From a checkpoint of a small image flow-matching model.
Model: 14.2M parameters, 48-pixel images, norm layernorm, num experts 32, layers 8.
Training: soap at rate 0.0021, 7100 steps, batches of 128.
Data: 97500 training examples, 9.3 epochs.
Rows from block 5 of a small image flow-matching model, named by matrix and row number. Rows with one number within an expert belong to one neuron, the router's apart. Each number is 500 + 50 x the weight over its row's rms, rounded and kept within 0 to 999. All counts start at 0. Numbers have three digits each. After the name is the row's rms in percent of the matrix's.
Before each expert's rows are labels from the 100 images, of 14976 (inputs lightly noised), where the router gives the expert most weight on average: "top examples" is what is common among them; "peak at" is the part of the image that holds the peak. Only what is clearly more common there than usual is listed. The data: rendered scenes of coloured solids on a plain floor. In brackets: how many of the 100, against the usual share in percent.
# router: router (model.blocks.5.mlp.router.weight, 32x256, trained with AdamW), inputs 86-128
# up: expert up (model.blocks.5.mlp.up, 32x128x256), inputs 86-128
# down: expert down (model.blocks.5.mlp.down, 32x256x128, transposed), outputs 86-128

# expert 3
top examples: count: one (56 vs 19.6)
peak at: bottom right (29 vs 11.1)
router.3 110:498468509323534392500483484517496417450496404523547461531523452538540458507522502520484496487436448513538486437419520571506475511
up.5 091:475525599581545487496558529460450506468480442469484455502503511451499557498551553556515418563469452533536509554477472450570499488
down.5 087:514436504483528473470474458511461504476498506545471503508497497511452440522518445390530488416475566494475503534388521448483487497
up.6 075:523500522506469501585431525543557539505507509445531409494545472421541471493452516464451459461554452502466413407551492512465535416
down.6 077:482511488465580468572451459523453560477452550435535538463453518516556518511435560482514492554478526506541451583509503489488481528
up.7 094:534469556491487474521450615526552539494511575480478532450485473465496475518517531507414528511533584517555524538577519544535504512
down.7 101:503485529421508491458542417458492497482547431490487461510484480583445511528494589589470434510460564528426526470522505522502462472
up.8 127:516560430577430483552526515488431590529510654514507543553449504504502497506523552504418500571522481487512516451571485527486463470
down.8 150:529462593421493455502564512467477580540490473496511480559556505511447521461497577506401487596476512477496497448478524477537460500
up.9 122:469516551500490560518521499480510506587472464462527506492459547414419489544447503436600498475455375538399543597481503500536481475
down.9 105:493437524500504572595413478533494539509513509499534472401472514612489510475469468503546539524501439461605537520483505399509537454
up.10 090:425486535433460483403427459521525497524430509503531543517501478558472457446524461487493538496449380552453501490514485526481501452
down.10 075:457488475544573471547472533502470482521483490555543521505411520574533468515463484465541501662539611534519562443401556587491523521
up.11 070:638535481516515435438539594483507463484446450528513487505529466455523530483422534501377516493540548524432549506446478487562566515
down.11 077:498495536514490444509508426558497493486449556524474483474500479459551504427486348438498561584487403471536548468527436574445478582
up.12 098:492504488649478474473540498509534658467520465600534523439432496553506510477567554483503480344471417490532496610493454563472499463
down.12 113:587548468527465490511485523446571643457470561489484504651468468412512504543439486526513489556426433545508446522504490527503443511
up.13 098:495383451532621500490542436489550577524487412568501530508482503439470489433601492536536503514456416485523434589448488503487531535
down.13 105:487664521528594485477438531486500480495495531536488520481537425533509558512565497563464431571505504548499420535486476507476445453
up.14 129:434462583498447448517469471463489445469529613502551534462497456507450454512451422550423524436475551526449489462465491423427502451
down.14 102:461560538379464558484534537486497657473493482470498477522591502569495534463484481536531511465537627471583485505454492571485490481
up.15 101:553480468526477436473557508458477578455493406450526486483508480522515507468512487491484492495502543478518516393474483611494441491
down.15 083:505480471479502515443532476484508402493513493461483473486438517566472529506505527501603489584468483560438516524486537517513477495
up.16 079:567523500456418572490433494497504596509480518521496491481504477509483451489477572473467489455546547457627536447493511567498520451
down.16 074:492523442577528511538525521507517533532523567422454484482540472469514494475488491566536533605504425429507496495475416602458521532
up.17 085:549474527552448561484466461473442429502448523464499508486517463486451530446462501450488507485440535498467569601380448416551504477
down.17 078:577486482439442490432554577520478547542553541479499428509540526472483543475524497577522510386414550434547498438389483495504533493
up.18 102:597462472509512475470494488585469476530447499575521514556465466457610512451550547485565515543552515519541540332501506514492530523
down.18 097:481522504535453473473473445501544452549545490479503513535539469458480533575445546452520514462562310554571528571517424441465539537
up.19 094:545500443435457520590494560531563462538484472579494478490466486493543551487479422625520483565498482503555474431583565554510531489
down.19 082:491506477562466439542496461548465475568487472411499479493458509401560441514502492478463488612524404507552451519521499433522527486
up.20 116:432491459459424498516507464496534515537513439484590462463514510502429501511453491484525480439485359400480497483474524537471467453
down.20 099:518539457415515535464513459494532525537509483559512546466460508555437552517492585444548495453507319520519450605470518374468500506
up.21 097:509478487539468531499503437516399514479526447489464553469492503467547522485510503554545462374494516545506500430487473520487459546
down.21 076:509516561497529466512472491539477450452460392531512497588415498448524439544482467475427418432482407542532484451494514599512522514
up.22 115:494479511566569459455526490483511504474502420526453518426541500514407590428491494460486445540442482545474427590482456440506525420
down.22 129:516502522503542543442483471531518473471487510552450540570529521541442474548451558445458464640563498415546433567524477512497460612
up.23 091:490526518461452532455508456481454648529530428511510467542538503460477452555506485498446532502537525532459518389552497531503465461
down.23 094:481540541512470546505519559527511452436453431499557538524492513470623495433496441527462437538551482491502475583423507475529485475
up.24 118:551477507546444512505449530491541564527482419529444523439496521513564550435507515574500505449482361492494547643442447470548545515
down.24 105:550487451542495558506541521481524479499534489541444552498530507553514465513433561494429509420561470473594513567471417617490444548
up.25 079:512476517536465535473531497499462421525479430514500535512489512541512517475463459442492537478459470577434482546413461494553563515
down.25 088:466564516453511436481485535459520577518523467403495506520519466513508554486508464646533473553431500506498473406532482544486513498
up.26 098:524529494399422400506504482502476506506466413607553497528582536460544547481579508500512465486522469507564460558487482562487561494
down.26 107:505494521494481453479501543519446493472496388548572509484616463353489454506562499517397447539471449531508508587500458482483475567
up.27 093:461505497462488502517428464514470469467559473411518444429458501463601457493507508513514434407516460459523497515546505440564513494
down.27 087:528456547493505547501559538469463507495444504487495534557414559549526544529495536519446411521531564538406472476492506528541495500
up.28 093:463425548500532480520542500502528535527502452602520500580398482477476531486545387584449439474507505485481526328409493494452478539
down.28 091:449637486454443549484454515514546427480485534520484511432491460425568549514479508472561488403604543528500467513645459490496483514
up.29 111:550509504575460570512467483465455576500538608484440519471512512462476488539478375591508480508476605537455504568478473378522481427
down.29 099:537490510486527473466493495480490569498461443533502474569491517506456452479509470584417503471521507445475477525495512479500495525

# expert 9
top examples: pink object (94 vs 22.1); its colour: pink (63 vs 8.1)
peak at: bottom centre (27 vs 11.1)
router.9 094:383510493489536506488442480453518530481606513485524531493487545553507447496488609502600462540701455450439504432523547515472470440
up.5 107:539514480513503416502522504421429579385547478503482532516400381571512546417538503502477440582508439413462539512491525459484420495
down.5 103:501491517446527495548451469534471460401442585440517456518415535443470507545483590526491465447440460572546502517552534520498547572
up.6 086:404565499460514542542473468413502536461542452578491406495476475469429542562507591619521477463510552475495485517476488473504440576
down.6 092:438526492431520467544528529486541494485495453621498517524466501550467538536576416516489432453406555493448557442567402506527529501
up.7 097:438576508448587528414475478458578511537602567539457511530493443524499535513674544503573585496572563413603428562556475466477508445
down.7 088:439415476500570536565511511533520525543394581528504475525479558514475493525613431548418575471560556573444451605503478519431493524
up.8 085:436459484528499457462553392508460465490587541557472574537537472459457441521461443488541542420519507509481491604482443505518464530
down.8 101:475532474564450530493487502468498494534452560489535514482599456425462450453477549487453459447452473509534469448497560478546491444
up.9 110:419480521467472449500546451339521511526497539535482466495514472508473578462461564479540527413508419446521528504512477425432396464
down.9 091:495457558457493548563466495576480448522489478496503535581453536465483512568499401514451499551544395494567611503464441526416541520
up.10 089:438565503489508462432489486465490504438606547612476489465566523453456514484581608531432448563545519493583534523438544465550482552
down.10 105:484447457514490523436495502519498372480528576439500486553502496520452498487500397547488459531534327488485532471546511437522520436
up.11 105:560495496524509494593487553527497431512500492466553553515413516548537519522464369527382556517428520564524445468462478527503544555
down.11 087:482502486451452495425521536458496499472548543550517510498569503490484554469477566541504503452594374464511485472494510478523478433
up.12 092:481567539570560562610478475463491446581493455516529555446504512431419519458495564449436468544518450435526566559432488409535410589
down.12 106:424445570485532496586490557575530418537551495519561399504517446556410463537550600489559507568576445537486557460451496620550601486
up.13 100:522538525484420504475557550447529484450503540576508448570544501516486545519465489480482523497431506397502498491536488492466519491
down.13 114:544513496548513480475501514424453553422527511561460500455492485507506562491538505535535573509495651556482523492494528542423458485
up.14 111:563489468473481429505524474447569483587510589544528538545488507458533537485361543522617478494495516529496535498557518569468425539
down.14 095:523550479462466526524492500504470581559471581538530512486410456442435494520390566513376444465471565518452489370551509463462543534
up.15 110:475481477493464490466461538475498516506529504564418436499423575480540603445463479509557453576535536496496514355489511499455408516
down.15 091:548531523472553550514496460509485442520409487600497497466364476561497401515501526472560499521459470520486520677505573504508517499
up.16 094:572530452578430556452549595512488480479507515421465541471529477532477512511507571467546506564491545523499566464536485500505442479
down.16 092:521510426499466417403484531482464538515525466455553509468518428518477621485455511487404505569573475461550485541534478484491481469
up.17 089:428555558459516460511549484431526477497579507437527468497432494547496544503507546478526486607488553431508482444491582464465448434
down.17 093:455503512470560478537487521443507474561468543439498472542512448544441501443493507487408490524569525491535541603479507533531465516
up.18 105:452502492511484442389549479507478483498498460478484565511618456471491501460491651542453576409506594449489478559556539521454504550
down.18 089:473522468586514464408523512472477556490518481451503444514549540559512522473439405505560530402487484513522450451475513456494491466
up.19 118:458467606531597540569475450512551522671478409616596475464423515462543558525595484487421443478510437507593493598444545408504436518
down.19 116:484507582555556496543548558509510522701552459571577544528457510494528481485550505509507449449518505490453398400513453570494495561
up.20 108:498484488565433479472468458475473491502454530458460673553504426486406425434394526506422517416521523467469497522548580469463534577
down.20 105:475568493511477540466543555528482464462523539435455438464414505567459572583454554516493453429518411546478485453516556626550517509
up.21 088:564452459556485462521519559462557510531395501580517487491538506485547543518456596485490489381504563550557396510524547534543481518
down.21 084:557492540418531514484479470518518528532513482515487515448441487484447467483496412520449482452366571450414551370484503518519519465
up.22 090:501565429441521571413551511491473422436478477510532530474506570531484470440521538463394556381511489451524433478520494496484534534
down.22 104:492442436482540546518465434473448498559485508407549443540500442508534479490520478436614570485554516501431357474485468459474490527
up.23 106:505509523379592460421428470511517473433523411490419500516583453497464460511532588500585449360481556502606487522477553443543510561
down.23 097:487434478531616587468535525527561422468382475507406506519444471503512467436559408501329443472536548468375432542555528542514522494
up.24 094:482557365516504580547487490510490453468589543453532537568544568530467515483513591390398446546532541543453497493546578485475528462
down.24 113:519380420439498493519479463546454503494501576461438364465516487479465521539442584572549455478531555434574346495487534529554503491
up.25 106:492370526542470543478507476549472635454516509505518540505336414523464461491534503545481549467595493504465455480419491501475512442
down.25 109:559588528551441580430505508482476449448514419388494444492424621437544519502508490621448566535486524503503472529535475411397448565
up.26 114:478539496503491463506509451412491557525473462544494507504408541549441480468502500531538513501644520523624628541455415518532393533
down.26 081:552456530445537564538501486519539479496488538487447498463447486470404523593536491397430524477567460507418563545549475519541483532
up.27 106:429479566577480571480381421521467515555518424528541469527438535478493565527641473474517572434506492448519428523616445521469507486
down.27 136:395535590511473452502576527494463501522531421505530528493477499508539461446586456509453584468520507599480433501578465509456428562
up.28 101:466465534449535572456439422533543480585505607516604491452491557506482407469535582442456550424625563527490449527590504471429561423
down.28 089:481501564382530416479517497553544500563447533457544502508519515465486535493575374579522485452560490519472532514631501491442473588
up.29 103:519566543469484443581528478481510500562514525478553631445467475484483570443629445424484416451535507548487465485451471426451471478
down.29 080:547398502451575676594528528549553458453471505420514375478452548463471475547530460527439445475443564478569477525480503542436492480

# expert 30
top examples: black object (100 vs 22.2); its colour: black (76 vs 8.6)
peak at: bottom centre (30 vs 11.1)
router.30 093:578411525582463507510538490455407443495463510496469518530460520479599469508467352507424432405508519525507459517487494472521520513
up.5 084:514417463494472445504433538492414464431508476495494627372430451527547482476473562599473597524523453518451515601452412515475452449
down.5 088:506484491567506497527485502552468464507539562523564500537442430563519514520501444488559460477556481553575461500475547490543537495
up.6 085:400494466562519436460496506536513351431487500542456521415545547534496462492540472493487492578555569453565443610366525535497525506
down.6 080:545506482546470534493469533517490543456511598505468484496558500575458535475522575371424506573536605511495466414432517591570517480
up.7 101:444496585478454447451480478462544411452476391417537506502589523612475388593528439474505479538485495560474501525475438558501491589
down.7 086:494466484578568515512498458499495532533434504496536513468547500494440490485491474480486547519458601524531464451518489472460513498
up.8 108:495488531440512567561511555470526503469530464458529505635537465505509450568589446577529508504478444597522415366635582553525500517
down.8 132:527414508525589534524481498558464494508517505504438516581455489530451464585495497514459437470500473519502511455389502550482528533
up.9 104:480495350514422577583492480522562586508510524548516539437521506517581539536495517465509508434523494479488505443569537450451487512
down.9 108:478474400510517484522489584537496332531530481466542485576480439489575484451511639563508489456502569524509504447451567624521538482
up.10 091:528520515501409517504617471543447513438558631496510414526473486448598417439493449518553470586501496537440514434514504524514516473
down.10 079:520518455509439507475506443506481555525514524465541534497540526490528529460487457520552518427494386528521475333578509535482574478
up.11 109:569467544471482501483441508490535478491558440482513491437499549524537467484463495483511393575626403473461455430461541523513434474
down.11 108:538480435593539498500461496528458527545502449547491503491419472472477483487530491549524561477466487529449487433553513454498504475
up.12 114:469447490572472517511506495478439505516534533399527413529512525486439466492442393464465484553607558478482578475546432468551493565
down.12 106:477518449543524509517514527470476510516498547520537511526464457520463519489453610490570532545585546488495567370547461485521507493
up.13 097:462562463469509472455509547523508469564537494538490464436464478461444488458519383346530462568497408453553469480531496460436494371
down.13 076:482502467554487493495492429502526391482468538507461491494451507526486578533545555671516535524502543489502482577549537487485529481
up.14 091:508518465418449540514474555510461399526464576597540415484556523406482495555516484433563502576546638501533497432497446483501365457
down.14 098:427458584470587544484504529554508512457457432473518486449431483418488445521490448461492483499416485501530506438479514443546503459
up.15 077:471457479478471495448566547422500502468573481509481398576418469438569570478486541488520466536505503469528546495585558453385461620
down.15 087:526537460571452528512568536518488574553472438430538468491411586512478433516470324512496529463501504530526483465475595554505439474
up.16 094:547521433593478532521519440504404394489433475536500552454493509541581542496426495500475551550498510526504461526425507417535493462
down.16 091:524474537565496480518466518524493425424484644508470502480495509470505540459505470616520466428563469469521465586467485494501509441
up.17 093:418466520439451550462411568531571531565489451470485426422556379490523478530526448391547566527515448513464555483569503428524519539
down.17 090:491482534562523432544518482535457397474493498510475454540463526545473515572478551524515544481464491514528511475496503585535442512
up.18 086:467539489437504553588405476486529462519549577461478496463512519550524485446504539517503476522431539501471414459458475576484550468
down.18 083:527441494383489557544483447571485661479472517549495443510410520450512435512445528468568478411540501482568452543477473449498533523
up.19 095:443452455506480468446511551528486522442508501440493524513484435483484568465419479535426550485560587477463525557492485492560463549
down.19 090:475521462463462588469496562447522543515523523514526484574519545525516498514451495482472511520422520517459465433432555494508458494
up.20 110:476436494424470440448520484536459440522487408517455519506479449448494425561565519451470500561572566551496575529442510543540475608
down.20 113:451544498552487430467482517478552501521463546429482492573520469406528538490442557483508482530558367458513501449513486569548489507
up.21 087:495491539538505449434456517499497469521508489525481481460590558451479459539537555455447449503440475605416439412593478526537491478
down.21 084:521486477499552521490520524490506480507502406498549563503519544542508499522480587548543466483391399511488473465558523495485526434
up.22 106:503481384467614447529426571577476545500470502531556507533388435547457549395486461502528571534534450448460535565431491524430489487
down.22 100:485565598454453538475552518460429581490514488492435485473514551550557543492530533562465500470546454493523480385517420628480548486
up.23 094:501483466504484472476459457519447465527488517431436527554447546472424489502539494486492450537551508521496439619553516415446521482
down.23 084:510503495477488512491461534581488491497542501415500463521541514610481521487481411594462491528435504534501543495522453577556536508
up.24 108:538534493488502604553485512539466561482614526458471515518501508456439526462496370476564459546541530455488541497493477455479540474
down.24 103:510489516526510428491503487496531379469513611512475554523511544555497587532486628568474487473522474507510532603515512381485501487
up.25 122:366459566411453469408420462554506452446535462535505506472643514551422400462386505601508522415628558507530477518443479523525508518
down.25 138:431520527384503479453520535499536580521501389495513479499596558507502575531415457416468491516673518521493500584502516497507508513
up.26 115:499445491552502616587544504442474530514544549552471498437462541515505455441512546516511505605556486477505517530431488448503435530
down.26 104:505440547484494604464543525490524551460525562541443507518511553480476524476535619536485496464483528473505481392459470474512506469
up.27 084:496453399384485486549479421514555555465632580482513472520458523547446532529435582507470488520531429546553386620557496490459467447
down.27 106:575505525521526586486464468474496575448541451447551486400449492513563448470496461444481464448600476467448507534493491557549462507
up.28 095:535541447544481532593479466576525444453475540548455484459581501580473574526486532473508560595450489455515484500423463440563493560
down.28 093:484495438460477549526565549453519627526533538493460489614487484541537523492486406522451495543464432487491501349442494598529520496
up.29 109:503500511563546549455442496534502507484431437433479477542462451510470555486476469401538510547536500479507424472543517515542535502
down.29 115:541488553510467468441481488528503533489541509473498518471501560531495517475452549618523477543478471507516549434485529513548473461

# expert 23
top examples: grey object (47 vs 22.7)
peak at: bottom right (41 vs 11.1)
router.23 073:521484506444459428545441503516485464449484521542508571545579485480531551496471585483467507474517625512511496460518551513459504522
up.5 110:495489467438392388487547452570507556471487532435467432527545496501480527564555529392545531475519616480510549384494470514491487517
down.5 105:516560445422518495558511501520488608458488529482483469492485514565515514498518592475602499598564459486552503549402545539466491504
up.6 117:605522570526493476451474456567500519498527481444528414554577543504434495569477477518519483518478507489545511481431583496570572577
down.6 121:512528554540477505469426501449475540502490589484497492483572534457483539526443651464419507535511478503454487431519495473548469446
up.7 080:473489493588487587490563563445461505519463574484444509517423523520542438410543496494526494418510598539533498413577445505536534498
down.7 084:542537449515552527547533533534462483499568561492576515490476538588480505407588439491559533589366480506441517497416527542541560550
up.8 083:562469436515475432500447530444532523452478409558536514430567481527520468463462354582438440587492498496474479503543460537494450497
down.8 074:508469502515537463526524453421555387521471556470482530522474464553506487472476559424481483415386558538506529651439584566505431494
up.9 121:523498570580442457470433472478495513472482527513474513492533438501569533478475547411553495454515494485490458441465564496525454611
down.9 114:543485527497486503529478519505525420502517577469504399477529530437541566491472547657512474455553504420457527545386510512549467496
up.10 114:546453555484440523515477453532410440534465406571526420377508513515484534404455468502519467466482517536490450361546471470433505446
down.10 095:497508454516466469505526508505457454502506533511505550491476505549456535527482682437560481481532502509533490547511544500497479539
up.11 084:433569539527429412496494468491523541535477507456442467464495444508476498483425457506526480481413470466467458470470435444526514506
down.11 082:506493491581593514510484553415485573523544417441485480459499530505537545465484444345420491433519344517509438498501532515540501458
up.12 081:534444579552482491545490505463487522491584501438537514468485531443495496490535562494480498479532527408483528535601478412456501469
down.12 091:533503543494433493515515462495513518542444513510453519529577560410467461497517411461476519591588505450492540582325534442520519443
up.13 094:598485534525544517539445504568460466559486354469554462433415498520439472401443490499540482455485397559508467485563412425562528493
down.13 091:472464537404483461488548546488479556497559521505456520542536415525520569495507644464501467595494408471467491375383531581547466466
up.14 077:449489513521512568494437410503511505474435523512537542474478438617552474443481512431555441519548502433521481513430476515509533482
down.14 078:576497432468538416508504514544497418534490587557554513486454465428445553463524506590511514519543482504480443518542513472475416470
up.15 087:516461464477515419507530550518468504527512554453536521573427494472502524548500514609468477504483467459506490433474521539567493538
down.15 106:481495523530444435418499475470435494541465503508537539598449493465433503579472437532505474463486562493469451513501405447465502535
up.16 115:396515514455472480524454470471519481487511484475478555486618490515468459409466654559515543550597577422482510551505547505509493452
down.16 124:433506521376536439489510532486489585514466426503527459542535495548482543501441255405446514526649625522487515544469550551514525531
up.17 097:415451486467457479510474562486474512510555437464531512473475478436424472472490531471467495560531494403538452386671412523536506469
down.17 104:532479499518523471463451488506446421469482574547505462453503552618463459516494446512501468475524552491511564385439509534487541468
up.18 087:532527484499497426446504480554515505494440582482376479498567574511488529619589436403378474455478532584527536419446438498428489528
down.18 080:524533586500530426554512514501481561533476534440521470450466492425514405468507607499513538596522452487521453495444490525536511502
up.19 126:431436440439510494518562516523413505453561493460521557467407528521541497407389429495496517500442507553507439561416573390473609501
down.19 117:521510527528502551472465479510460489499488488533527500511517484508447524493491472562507485415571409474473496461527508377564524455
up.20 081:461487537555490389522478471550481481463493532476486519443583462488466493511487476507559475540483453419541464514476530446521494540
down.20 082:540521523481452440497481538517499365438478510442516461433496521384472509540493474625454451474477366522507556538500429546449448559
up.21 098:589526502424522578459527506473515451517467510566502480539421567482521521564581579451485522541495519498582486418446554476575510503
down.21 088:410490501579500415480510475572523425553467578477498496523428455403547456553492425566419477600548559499517489546575437459487513548
up.22 090:506505512588450398507510500479547520505513527535445537460441430583513509501564461616551474493523556561523549449487452566433507488
down.22 085:526496475484522478512505470429518502498516435511481551570485477493511451500535528389472474428387618486481487469562513574494453491
up.23 126:536561572443489489494468414506466546488500542546448497454561493496479523501565578418548528514408632492534537391463506516528528524
down.23 120:509485507621467521500495512538489531492506569509463485550523520469510475534504479486478506581480667500497459388385506525497506494
up.24 083:460468542489458462447516458507452497467483499479604532552443470568519451494483574409545475445518555462445503565494480498451541518
down.24 093:541437550478505554463459491511517353516558531546444477461523507574521516482515404573455464536406468525443512489515542477475482424
up.25 091:487557604584438466469507475503517430507519515508543504517499515675476429548596435531547520627534583504490464520453548529473489517
down.25 091:530454485553412545494512479482553490550518456459473484530535509532526421547523438581478508549383616559492531446491514614528469436
up.26 095:545502521550468475542501458458522468506509490492487522543556527552547526555572563481491472555534522469486529543503498471521451549
down.26 102:503506495511526513527494492527480394488502433481546498470448541574464538504439434533496453521526581436542522598598481462472531525
up.27 083:475504454449500454510553488524532456499525505410524498549507432378519531527494469545497445414518635494500474339488477515467516553
down.27 096:549517441433465560506516488522498638454531422533525503440622528525452515482509552389597514425470554532453490589456502441450453516
up.28 104:492527481529461348561495435498507655475464567555423493536494483499536528463554449483529488503417586486476502463510453468470505529
down.28 105:477515468574449576552473508513473389485490644540481479495417468488512472509548561488485495446445553445518512446558439511491505516
up.29 077:508520422415449627451563535485522548479588531517472497480397492499408451490502370487423480600464558440557505613566405474494497501
down.29 094:504503522476509542485487553494494578532499496479527472507533560566543490490502370464493525477456581499488526557517496483487480518

# expert 13
top examples: light from behind the scene (83 vs 25.3); count: five (48 vs 20.3); tube (31 vs 12.1); jack (29 vs 11.9)
peak at: bottom right (30 vs 11.1); bottom centre (27 vs 11.1)
router.13 092:571540552552431469499470504493478513472524525530437557483515535500531552493495526430503454454507586484505527553551532474536532542
up.5 117:516493409507531493532536530467465522519532535509501553552465559425562502440501519406475509504529549482503494446413540475476439475
down.5 100:511444443536522489532541459536472425493452542562482510498400488473467473489513518587598469500561553518493530569463535493434495532
up.6 092:425491434455522452494549507525536485565499568478488516573518489503574492566496428520515494534484545510475545619405525553508498547
down.6 098:508466496454468512455530537496531511491516524475517576524550466480507514465515530599440499554526546509467477525523489485544488480
up.7 107:508485557551457516481465508600516502526541405530568525504448527520514412550533483498527527406573491477424450404535522553511515462
down.7 109:485447456404518547514516519495546511574521435508502457494513456455507526435572569460501483522466429507462426520429523495518535472
up.8 121:524484481512447516542486474539486495523457436559529495484381561516522470449517477380502505526501567462506498435638517548485557477
down.8 115:439511472430438466498550493441520625517528370561566497511481460489546543510534507459539517520509492513472515501519527477491438534
up.9 109:486516512468544556450497471486449548508455557447447445495527591502445434460523481480531509555509464511512486524532485515539466470
down.9 111:517473516493483494499520485520521408524529496492473515460514519428524451532443520609519511425523380467535538491518468530481548479
up.10 098:496469535551414520550494492508494588513486628475444465458508539560528488536478598481595461485491406508483463496471438426527474470
down.10 112:495447494533431442475553459456450540512496395530467497605486472514471523542516409489373444437486394516420483466462501544522466515
up.11 103:518465531605586520520479467465464408472571539530517506446488500478466472523516459587455540576509613595448494454464507459479472515
down.11 099:489560568524525603497430514493556514441458461429461503551509513481565475471502640539525488537540525493530479543541510578532545470
up.12 098:512537509476481460513543511559538617482456550487421451584463529505459509508495482483583433442372490468538526604472519476499572516
down.12 090:468500545543519537503472512460492405506507633515486535514413519549490485513496627527454491543364405514477507332454543538532493489
up.13 111:445448565347422575419506579521508499498522521481481508538444542473509375515540485560511548426520463512512496544484536459481472501
down.13 124:517545520522497428486517502481485561494519502565537463445530468490587629485524496464509513496640498482487574391438562508510466504
up.14 111:499450568551489495504534544508490428462446501441536480517495534508533458440479499636511517480502552505472484561430525405528555535
down.14 113:468517445398489476523486492485507562491550413541534484513491508479514515523450416528517473544571361472485524465431493489494504519
up.15 097:500526525543475490501547454475439481524480553592471470517522505375440503476498406518441506507460565466519532513516502519500464485
down.15 101:412504481607506446471467533527473439509527606491523503479532510439464519506519598436545484521492579512442557492455533402504520512
up.16 083:487482562491414494436474450522617492548458498465445492466599416527545510508523481474555453536495524453505477475471485512528467495
down.16 079:491555430559482467519522600482498602487490508455505541537566453555526536454464571434479496523552370496488447528562470519550524496
up.17 106:473528595563494506470497442501452444486444517498473527565554478497551529523444531399468470501482487550546439517399533482564479599
down.17 102:546501519516470565505493513500525489455497491486505466438576594511520473473459408554493459429459502491467475526457514544528454454
up.18 098:506486544461472486474492514536554514473506607543494534508417455491559533460485470501522421470458497455515531575535588409497534487
down.18 089:506502554535492485556534523466476363470526519492510475505439487516502586472531470530464494539481445492510540562496531541517421546
up.19 131:481478475576506566494473523495477459492536438468529519486470587573498449506511534488588516509547472508448520525433515388506529471
down.19 125:407525453468541547511476515458520535504502507503539513500456508514530496523469346377479518496511550496476491432512495508460522513
up.20 096:560565536417504452529495484448473511494463480579470533521506478576442523539508378392486538575404527504546501560476461557508535514
down.20 097:536519459385484467566481473535478604515480498475537496466421521444516461500487547584531512545428462495482509545493526552515516527
up.21 090:512544454515460542448469516476467560451496464533371542445528495469493603513553569472592475406493571489466495540497478470414551512
down.21 085:531522534465511480494488474517480479497516510506501476542466511554501553495534415473525556446445460474461520573509470578509476503
up.22 079:495498492496525471561530538473519493549565535516476491518475522507497573498504486557504450526493468515438526534611472512486535459
down.22 095:506506476523489441433545498541464545488500465449478515491522484580498417462548434627610509450472617480502458486532422497463514512
up.23 082:461462556580548567611465491445526423506551533467525613603546546415526486428450570578532506531570537538456553506466436522488578445
down.23 089:487488426625524466461483505501540458461478521518490546461499504449467409488476392603495541479583622520601457515582478434460547440
up.24 107:468513461513442478410507478532492524498512416556447509509475456440470504476527293465451483403474429538537541497592517586459521475
down.24 093:519521448506519468505501517470497420486475467481507463486483462510534512465528426505497498536543432487463521490595541526508471490
up.25 101:503531463467533471552509463441465515398492410508490491460490562622514449493534381289547461544559492483506499543465526497474542461
down.25 098:500509483534458556526503516507523422497500507538450497555469493484495515562461606446502504531481468468548505679426490501494449509
up.26 091:583555510572502479427523495472527585507475493376535446535474504583515569545564482452471456533387414550512524479540460492476494528
down.26 092:477509531493490512462436459497485498501499457541495529528382510506485445590523430437405548427487314477512543483562438499511504477
up.27 094:549517447349501437486493448537442487499520616538463477480496512511475531473464458503526468473447683458505515527442504503498492516
down.27 099:473476480522477493465514469482549369479532432527519447534570495480488524533461475516414495469494599545493475307538479525426485535
up.28 098:479429480453528623554496522501466505501515480564508512519479499467483439502527448548486496470481426517502586593450470540532580431
down.28 105:493511514427538515489489527440517505507528638523476514501526510501493519487511543419468508461558625508530517371555480441511523482
up.29 092:472509406463452469424462470477530550464517571499515507452500410473518484522489514503513467519615596484528535523426478506517515532
down.29 071:471506516467549533537518474470496405484508510440565451540501485515510534514453461547508560600491587508541476549479503578491477574